Weights of a small image classifier.
Data: trained on pen-drawn characters of a made-up script with 800 signs, 197500 training examples.
Rows from block 4 of a small image classifier, named by matrix and row number. Rows with one number belong to one neuron. Each number is 128 + 32 x the weight over its row's rms, rounded and kept within 0 to 255. All counts start at 0.
After each neuron's rows are labels from the 100 images, of 14976, where the neuron reaches its highest value: "responds to" is what is common among them. Only what is clearly more common there than usual is listed. The data: pen-drawn characters of a made-up script with 800 signs. In brackets: how many of the 100, against the usual share in percent.
# fc1: MLP up (model.blocks.4.mlp.fc1.weight, 768x192), inputs 0-95
# fc2: MLP down (model.blocks.4.mlp.fc2.weight, 192x768, transposed), outputs 0-95

fc1.143 [107  96  93 171 133  80 126 148 140 135  70 155 107 105  91 101 156  87 155  92 145  81  91 133 137  99  93 106  53 157 114 109 136 125 161 127 121 155 157 121 137 128 129 158 139 117 128 100 110 134 174 117 139 100 114 154 151 117  76  95  86 144 108 104 134 125 133 104 130  94  95 146 122 117 163 131 115 123  84 106 152  88 155 181  74  87 102  90 117 137  73 104 136 117 185 167]
fc2.143 [159 117 178 106  93 158  73  95  97 121 160 185 186 173  84  94 145 134 133 124 181 114 115 130 159 165 112 177 150  54 118 161 119 163 112 131  99  97 156 168 172 115 178 142 108 138 123 140  72 184  97  87  98 163 116 106 179 144 168  90 117 180  90 134 107 172 182 185 180 149  88 147 140 169 151 137 161 110 168 163 138  96  86 102 110  87 114 170 149 147 139 137  84 129 163  63]
responds to: thick pen (63 vs 31.2)

fc1.391 [105 143 156 195  80 131 137 158 116 140 122 105 156 158  55 103 112  63 127 112  15 119 205 102 153 112 118 170 105 144 145 118  80 105 174 106 109 120 146 108 130 139 123  80  96 145  81 173 117 160 147 136 186 102 140 164 149 162 119 166 134 126  90 110 144 149 122 110 162 131  66  87 122 142 123 122 148 137  74 100 133 135 141 120 134 145 118 148 141  97 135  90 122  77 169 150]
fc2.391 [139 123 155 107 117 112 175 132  73 103  96 136 133 160 166 151 156 213 191 149 196 115 116 144  82 151 105  90 158 112  94 161 118 113 130 136 112  80 140 147 159 160 179 161 118  89 155  89 164 106  91 162  70 121 121 110 116 102 177 116  82 159 144 153 116  25 104 130 151 141 128 142 132 107 151  81 111 129 148  95 166 112 186 129 120 126 155  87 111 171 119 171  90 193  89  67]
responds to: thick pen (72 vs 31.2)

fc1.735 [183 109 128 142 165 121  78 167 144 123 109 156 139 112 105 101 115 114  99 161 149 139 105 124 127 175 156 163  58 111 229 131 170 169  93 107 146 138 120 126 142 108 136 194 170 128 139 157 106 122 150 134  97 170  91 132  89 171 126 189 122 101 188 151 178 127 154 129 162  98 135 102  90 159 139 165 170  74  90  85 118  81 159 126 141 145 158 146 130 125 149 130 138 121  86  66]
fc2.735 [138 100 124  95 143 102 141 137 138 110 117 153  91 190 168 156 176 169 120 159 104 131 130  94 200 114  97 135 171  78  91 135 105  92 140 157 141 147 123 152  86 152 144  75 130 144 136 111  90 113  93 132 129 142 161 135 141 134 128  86 145 126  72  66  99 133  94 133  85 153 148 114 138  89 141  97 104 138 150 123 120 131  75  90 117 108  92 160 140 117 123 152  90 198 164 169]
responds to: dark on light (92 vs 50.5); four strokes (47 vs 22.9)

fc1.201 [114 165  84 137 146 202 149 149 115 123 184 140 112 142 159 152 159 118 180 165 116 134 147 133 115 170 160 178 170 115  82 118 145 121 102 138 124 205  77 135 122 114  76  98 103  93 124 156 102  81 124 118 119 144  92  77  94  79  65 140 145  80  91 170 168 141 111 129 178 152 139 201 186 123 141  99 122 139 118 126 107  89 170 141 154 110 137  77 102 167  51 163  67 169 154 111]
fc2.201 [158 147 132 132 127  50 137 129 179 184  93 107 125 102  99  99 132 117  90 116 116 131 117 113 104 110 122 111 138 106 173 118  69 142 132 105 110 112 202 115 149  82 126 154 128 109 109 141 131 159 151 124 165 122 143 148 134 105 178  97 168 129 174 103 101 132 113 106 102 114  93  71  76 118 149 190 159 170 139 110 156 153  66  91 138 212  73 144 166  66 194 103 118  74 114 155]
responds to: dark on light (100 vs 50.5)

fc1.533 [115  86 142 151  53 111 115 144 120 148  92 148  69 130 177 162  68 171  61 142 192  87 176 146 130 140 112  98  92 150 116  99 166  88 120  89 163 144 189 122 144 192 117 153 151 117 130 124 153 147 172 144 120  77 112 179 129 143 140 129  85 105 120 166  82 122  69 119  99 185 124 189  92 175 110  72 131 177  93 118 195 103 135 156 166 108 136 132 163 207 125 107 178 147 132  99]
fc2.533 [130 148 160  92  93 140 160  73 118 121 163 126 131 135 106  39 185 122 143 156  90  92  90 129 105  43 175 183 175 159 127 148 120 181 154 141  75 138  57 132 125 158 141 142  96 124 149 166 166 147  96 114 107 170  87  54 173 129 122  90  98 172 159  87  99 153 199 178 171 111  83 139 176 105 136 154 137 104 111 156 111 113 164  97 105 129 145  93  92  84 169 142  77 100 130 136]
responds to: dark on light (93 vs 50.5)

fc1.258 [148 134 159 103  70 114 152 147 194 152 200 119 129 129  89 141 136 121 104  83 156 109 112  87 125 143 118 189 113  83 149 161 127 145 121  77 117 125  82 131 158 135 129 124  73 135 141 129 105  97  97 189  84  72 208 186 105  57 171  97 112  57 118  83 110  77 166 113 136  96 152 139 133  87 115 124 104 113 181 198 158 109  82 163  96 106 138 112 118  60 122 105 111 156  71 123]
fc2.258 [117 114 139 129 199 171 163 120 162 104 150 118 162 155 139  96 150 130 157 212 118 133 154 174 105 109 148  95 157  86 137 118  71  61 112 146 146 129  73 139 122  73 116 154 133 129 101 105 138 107 209 132 132  83 104  73 161 129 167 120 201 159 141 179  97 132 118 118 118  94 142 117 166  96 142 119 166 144 124  88 172 150 124 131 177 124 107 114 166 158 143  93 156 156 118  93]
responds to: dark on light (100 vs 50.5)

fc1.74 [113 149 108 128 112 184 100 163 141 118  74 143 184 123  97  68 126 118 125 155  84 103 119 148 140 140  85 177 136 174 153 143  73 162 104 128 141 137  94 126 115 160  94 130 150 144 128 120  86 120 156 111 186 145  65 113 104 107  75 140 107 156 151 139 102 128 139  76 100  70 206 175 131  81 123 101 101  83 170 195 113 151 108 165 198  80 176 124 108 116 120 103 132 138 111  99]
fc2.74 [146 127 134  73 123  86 132 124 165 121 176 117  96 156 146 177  76 170 151 132 174 122 168 175  94 109  84 104 124  90 123 137 148 118 160 157 126 108 159 120 132  76 152 111 114  75 125 157  96 131  91 176 117 160 172  86 164 164 188  67 144 142 140  66 139 129 114 152 184 177  82  92 102 143 121 157 143 180 113 111 198 124  90  94  85 142 116 144 192 166  88 166 124 102 171 152]
responds to: dark on light (79 vs 50.5)

fc1.355 [143 105 152  84 132 111 180 144 122 117  98 171 143 127  58 121 139 159 117 140 124 167 154 125 133  76 162 129 133  97  77 108 149 168 129 151 141 162 150 162  84  87 136 131  84 204 127 166 142 117 173 130  82 134 126 125 110  76 133 150 139 131 109  77  81  64 157  59 197 165  83 128 154 113 119 146 118 107  67 177  84  97 143 137 179 126  87 169 153 173 110 104  83 140 141 152]
fc2.355 [120 174 109 141  83 149 121 166 156 128 125  98 134 116 137 181 173 157 142 112 153  66 120 164 130 118 101 180  82 168 161 115 118 147 121 107 129 100  99 151 125 134 121 158 119 136 123  82 122 173 100  52 167 119  96  98 129 103 178 102 206 154 203 157 179 190 159 164 171 135  78 133 135 106 120  95 153 120 197 155 180  60 140 126 129 140 162 142 159 125 137 141 141 139 109 143]
responds to: thick pen (71 vs 31.2)

fc1.520 [166 110 147 151 111 146 202  98 116 140 124 161 151 105 248  92 134 165 172 100 134 115 100 151  72 132 117 132  52  80 181 140 105 133 100 174 118 169 116 163  83 140 110  87 129 133 121  79 132 112 110 135  95 169 152 167  95 211 185 110 113 146 119 121 160 107 116 146 125  92 162 142  95 161  63  92 153 191 134 148 117 115 113 157  79 119 150 157 161 175 108 104 175  92 121 168]
fc2.520 [127 169 154 180 116 177  78 119 112 185 174  93  89 112  58  90 125 122  97 125  81 164 163 136 128 130 119 100 172 170 173 108 132 145 150 126 150 111 125  69 197 150 160 153 124  99 170 172 168 157 112 123 128 105 161 109 212 137 113 186 124  45 182  94 114 150 105 156 107 177 111 139 113 126 144 186 101 128 129 157 118 139 159 135  77 139  89 102 104 100 162 126 114 166 155 162]
responds to: thin pen (73 vs 31.1)

fc1.177 [ 89 104 146 147 108 219 181 170 142 136 103 118  83 145 153 168  82 112 134 185 104 163 194 107 119 120  88 144 177 100 113 131 134 132 128 147 198 117  88 140 141  82 167 106 137 137  89 145 116 156 152 116 120  98 119  94 104 106 150 143 136 104 145 140 106 154 159 132 153  34  94  80 114 129  88 150 114 168 170 143 103 134  98 164  97 139 131 117 145  73 103 162 116 114 147  69]
fc2.177 [114 140 130  90 141  81 152 110 115 108 147 160 159 177 114 102 193 171 110  76 104 178  71 137 149 125 165 114  84 121 126 126 135 159 128 114  79  83 142 110 132 189 115 133 131 203 144  98 167 110 176 114 115 147 155 156 111 210 205 107 120 118 184 118 149 122 119 125 110 162 170 132 117  91 115 150 111 102 134 136 154 138 156  82 131 117 113 157 114 136  84  92 167 109  97 176]
responds to: thin pen (67 vs 31.1)

fc1.599 [109  75 102 133 162 155 212 103 100 117 124 120  96 132 123 119 113  71  92 142  90 125 159 114 102 165  93 144 160 165  78  94 127 183 195 115  92 133 159  75 104 109  75 188 103 120 100  93 119 123 125 133  93 131 103  88 170 124  98 148 124 136 137 179 216 162 108 120 109 143 136 113  83 148 144 123 142  70 167 155 132 199 111 132 102 218 128 149 151 126 120 125 130 135 153 123]
fc2.599 [140 160 154 148 138  95 107 140 176 148 133  74 129 132 143 145 126 153 164 100 181 170 107 130 113 101 185 102 103 130 130 179 136 122  69 158 163 168 112 164 156 102 148 105 143 113 183 143 145 160  68  89 135  90 150 133 120 169  97 115 163  99 100 143 121  83 109 113 201 115  92 173 141 125 127 165  88 192 145 102 152  58 148  98 133 157 181 182 183 110 121  71 179 106 107 159]
responds to: thick pen (66 vs 31.2); four strokes (52 vs 22.9)

fc1.191 [125  92  53  77 148 153 203  31 167 130 213 137 145 163 155 158 165 116 127 105 108 121 106 149  98  98 151 117 106 186  81 124 153 124 158 122 135  86 168 143 138 125 126 111 144 120 104 112 115 139  91 153 132 147 125 136 142 165 146 112 149 125 120  86 138 134 153 138 117  76 170  82 145 183 172 135 117  96 112 154 127  92  67 117 178 110 151 175 126  60 115 114 102  75 129  75]
fc2.191 [110 145 138 115 133 183 127 104  65 134  89 112 162  98 136 102 128 156  58  92 124 145  93 112  80 167 144 104  96  51 127 161 158  97 160 170  76 117 104 191 169 131 131 155 110  92 148  79  77 154  77 108 130  86 165 122 149 112 150 160 121 129 173 102 113  96 115 126 104 162  90 132 112 114 122 111 106 134 122 143 191 122 215 124 179 142 105 174  93 142 128 177 128 150 112 118]
responds to: dark on light (100 vs 50.5)

fc1.682 [129 107 155 132 119 140  85 154 149 118 122 139 159  99 160 119 147  58 115 142 170 160 154  68 137 116 174 151 186 131 116 143 126 115 123 124  84 131 103 148 140  92 119 119  97 124  78 119 187 198  88 142  94 161 117  84 115 131 130 106 162 115 134 154 123 166 183 135 118 194 144  84 103 138 120 118 106  83  90  87 160  93  81 101 142  83  84 143 108 150 125 130 110 129 120 123]
fc2.682 [148 103  99  87 111 125 148  75 143 119 111 103 141 140 126  91 134 254 114 118 115 101 142 185 111 115  95 115  77 108 187  75  56 182 166  96 190 113 168 101 156  80 125 154 136 149 137 143 111  72 134 102 140 120 149 185 156 130 137 100  91 150 142 107 162 159  89  95 153 114 171 200 182 131 157 132 141 174 177 122  99 153 125 162 132 126 202 132 137 128  97 126 139  99 199 130]
responds to: thin pen (70 vs 31.1)

fc1.573 [171 122 134 145 162 119 176 122 154 123 129 125 131 160 129 105  70 107  70 115 107 146  99 124 110 105 145 145 112 112 123 191  97 158 138 140 103  67 144 108 158 142 112 106 112 112 118 153 106 172 133 139 123 112 149 155 128  91 111 216 120 159 147 199 154 190  95 124 101 115 105 164  77 117 145 156 162  75 145 112 113 179  51  54  99  90 184 172 149  79 131  97  93 112 121  73]
fc2.573 [125 113 131 133 126 147  75 141  90 150 109 165 186 106 150 130 136 158 129 187 189 117  95 129 184 148 101 150 196  77 116 109 135 140 127 155  93 130 107 161 143 141 169 113 136 124 118 175  82 129  94 102 132 142 119 104 144 136 174 153 160 102 169 136 161  78 146 167  98 125 109  87 144  96 146 100 122 170 126 124 151 135 113 143 118 174  64 129  96 150 137 166 102 131 111 195]
responds to: dark on light (88 vs 50.5)

fc1.248 [145 140  90 156 110 152 196 117 169 117 116  86 188 117  94 109 159 187 123 114  71 155 114 155  85 175 130 128 109 137 148 135 129  59 135 123 128 143 144 130 154 174 139  93 127 126 129 177  80 211 115 171 162 183 143 109 139 129 130 185 130 101 148 142 143 123  94 165 145  93  95 167 110 113 124  83 141  77  70  77  99  99 113 150 146 141 114  91 128  88 161  74 173 109  74 159]
fc2.248 [174 105 159 136 101 170  94  95 130 100 114 159 125 114 114 146 133 151 119 116 154 120 133 116 188 175 180 129 151 118 115 176 110 159 160  98 151 136 137 114 117 122  70 137  67 145 146 136 138 145 151 133 112 102 114 197 160 101 138  87 114 180 106 157 101 132 114 174 117 139 120 128 142 140 149 129  97 124 241 155 141 135 108 149 164  51 119 203 193 147 160 149  52 168 131 119]
responds to: thick pen (67 vs 31.2)